{"arch": "caformer", "norm_position": "pre", "mlp_ratio": 4, "head_dim": 32, "num_experts": 16, "experts_per_token": 2, "patch_size": [2, 2], "optimizer": "adamw", "beta1": 0.9, "epochs": 82.5, "lr_schedule": "cosine", "final_lr_fraction": 0.1, "warmup_steps": 490}
Rows from block 5, named by matrix and row number. Each number is 500 + 25 x the weight over its row's rms, rounded and kept within 0 to 999. All counts start at 0. Numbers have three digits each. After the name is the row's rms in percent of the matrix's.
# pw2: token mixer project (model.blocks.5.mixer.pw2.weight, 96x192), inputs 0-95
pw2.38 081:474490525503454506496461510513456501500481518495532474526460524491452468479471499516529517494531473476512536487490494519483490499522526519500498486494508512486448505507486490514521506521506509511503494529500480482506502519493509500515488500527450499489473530450467475552465540542520475500
pw2.39 127:507493516496481467490492484500519472499453524498516490491504482531506480491476449470512539488550477467538521480475502540519507535539495503500513491513509452484497491492481506492511537526506434495498519517506489483479540490482489462498479473528474507522495497494499453512486516525501494497
pw2.40 094:486504496502457499503483481542496531502475516516496494495497532501471482483457425480491509515507547497473482531477473480519494462539506501505445510503487580475479502495470497523476477496478514494489526517506550505475485480529528452518487487523525499531469481571490440501457507537530498491
pw2.41 100:495487506513447475521502484510496492498435526501513483470513483477528493454469490475496481495528484504517506510467511538544490508523496540512482504506490507484479491541443498533485535487473443469493516530512506499517516451501514459512469449549523495508477478508498502446494491510482532493
pw2.42 075:489522511487528496500478467496520460497443480503496483475514502499543512537501556485515512502501486543506513505522523536501520520482482496497544502524564443513540496504494506483490513469511426460535481476517428510532553499488457526463494519488514492531497492534500509467526489467458521501
pw2.43 135:493476537519458487492530472524502512500481559525531478455504490473509485485435466482512513489559510484468499491483497524506513486510544514497457498558503515474490506503461502542500465463458443490497514530500479504462524479471521482502452469530502512501490490529481490456446514528475541500
pw2.44 091:499494478491474493503477500505512538497472479521507506506490467516481479483525551516507492437545464494495508465491506460502515515503467511515529485501478509489500514524440501497517540531494483511456468540475473498497482494516503488515445473463488493493506517442458541501543503505476525507
pw2.45 107:494510512494507532516516520511525491501527502459490522464511495456466555502505531533430471495498518487528515508481490464490489494479507492498496492475479488497489500467532500481530501513516546531527534526498497500489512535523510506495518492438508508482517554478509494536492471493511515501
pw2.46 092:491512490503491517506490466473492489497584540503498536543490481498486480520517558528491512487464464470516493449534487490482514489512501492492524489502498482503505499489529504473512520544515501549514459468494464496555485508489520479486533491460479480453518534434514520462545492456512495502
pw2.47 100:500490500514547491483574499516499514501491502515532470477491520532564515495513455492480493520490497510491483531490507501499515509485498529508502493512530490502474520531487502517514506448470499497486461479485510480480518502497502546482498524528495504465450502476475553502499506445464504498
pw2.48 118:496503520521447503506498477516506507498493515502497526465535489477513541473517548555454503487511490547461523506488498490500513468518507524503496502495496488483523488486434498492456523462489482486479485503498517485479510462466490494508502450477507495528529502526500537473514507478462492500
pw2.49 100:509497529507468487538495524470469463502483513489483488527549467552504453466486538512521464499521462505534543490516514522526493495499516503520503508500502497492498494445483496525504508486470502476538509536511547487568483450495522454511507481489467509487544504479523471499502492549490507498
pw2.50 084:526514530488551479520468508519490476498450499490487486449541491470524508478503507476512444492541533522487542517451515502520510536488467491496532505479509461493520503547461498502501519462497477445490529507498492497494539488512484510505480526530552520541506468537497478500520472556468507497
pw2.51 091:520496443499526517511415542509469532503500454484513459521451553509499513520489524499492510513489475504499496498504516486489480502488488476505528504493533516526450498501529490501508496524517544486492512542499500493499496563521484523497491524470486496508497524472480532504467462533527477501
pw2.52 123:513490463487481490504498505493520520502537504499459527516514501516495514557523518473526478498526492495495507535510479508489489519504511499498556497504509543518514516567544491483531479497521512517487511442502498490499474542490499521490523517533485502482511499512516523492482506501489496504
pw2.53 091:506498497482543487489466491503476503499463471515526448506487541489529493538436510487509511499527505526488492480498520537495502525494481477509523497531556489444476503529528503504514486460488474494506491485501442504477529530472499547490455545508482492511499483490456534507479487518464555498
pw2.54 078:503529503485545497479443548521502497504511453510490490498514542529517528545516509534456510482518512531518551518505513490475515507481483479492548493518524444507502520465538495462531528483479515488496497521517508519451539531489455540486499553447486530518538488512470500539482501521491538499
pw2.55 124:526485505507470503480516505508513494498516490487517498502490505509475511520484506507543539501520465508483526480518498529473508464485541511496511485476555503504477501455530503472517477483534475490490483485486515494462552542448477506464520512486462497471522543485498542518461517462488466500
pw2.56 091:501496527497459489476539454501488496497502469513523498461516514466476511504466521495517556518502497524450479458523483544512532453492527517505463490518551512494474481475475504537465482464505452490506508477504479503486542494459485454494486489484483475501513491515529556464473470449476513498
pw2.57 112:488497493497528505506517475447489454500537515495488515550506477570529462515493526548539526483472464500515496461542484529490520502481504489497501498513503486523545520460517510489503514526496465487532479447506497503550481429447506495502534521533491488474488476492518524449522527470500487500
pw2.58 129:482525513495490503500500486485503466506528452461479537527490523458444537541484496534526545530450530543486461489580465530493483496495509495489515499501503446531516494497548498469459489504523515545525528517517463510517503531456486505490524505498480472517508484531557495518498505463514465503
pw2.59 102:503482492495481465509464485517486506507527576512488541520533494457473476496521463462497459514488514445489483529481479474510510483556509495493472499517496497465488466551490502473499525510506489492466535515519521480482491490577507439502509474551536502501483503561479451469512480529527525499
pw2.60 091:511479504515503500499494521475514483502503510485516458492486495532524515494516539514506519508509446498531509484543525522495489511484523475492527503530537476558486532459536503491529487502510448502555530481507498506513519516445445497467528483460475490501517519464512525491480561521496477502
pw2.61 097:489488483496510511525485535472490513500526505509492492557511458574508457471527482516521486497460486493522498477504530496512479518498498478508459507478477571516497504466502503530497470516500545502526507487503551505566453466516513487485516483525479503486491527500492453483537480577517576493
pw2.62 111:526502466514483492501472469515551536497507468508484517479492467464476505473509501528514513478478483541477478452515506468516492465529508494518486500504499508468512495448492501487459475508500501528478504523489500488501517506491504476468509466448507496555512530525501520500515472507471495501
pw2.63 087:520491476489549479497465450470507487501503538517480534512528474495518468484496511492510492480516505471527514494494514469526523514528481496505505505476494496461532475533508500467511556562503488495497509522489539509541482451506521473526503525528510503532465452496499467494512532547521450500
pw2.64 091:478476475498429473489503511510527516500509496506486523531493521531475518519486455501518525519506477482493491540517468549475478495536526500507487496529499489511490493527506496475479500498508469511466519523503510488446492507466491489471495454567461480481495530553479495489464549481515528499
pw2.65 085:522514553496529495489527462485502434500511503492498511472549475473506534467513518515520506500489525518482520467522501513510527482466494507486516509469543432495540498467507510469477521481505476484539516517493496510518562458470480473483516530474510493515506481552561509494533482475473451502
pw2.66 106:493500539513486507506520550499542500502502519471503499460496478515511512495482503515459493481546517501552546533451514526493485527463511513493504506483473499534506519451507493518545485524494516482513507562495522515476508513458478541498514501464478523499555521457486484583468530528502533506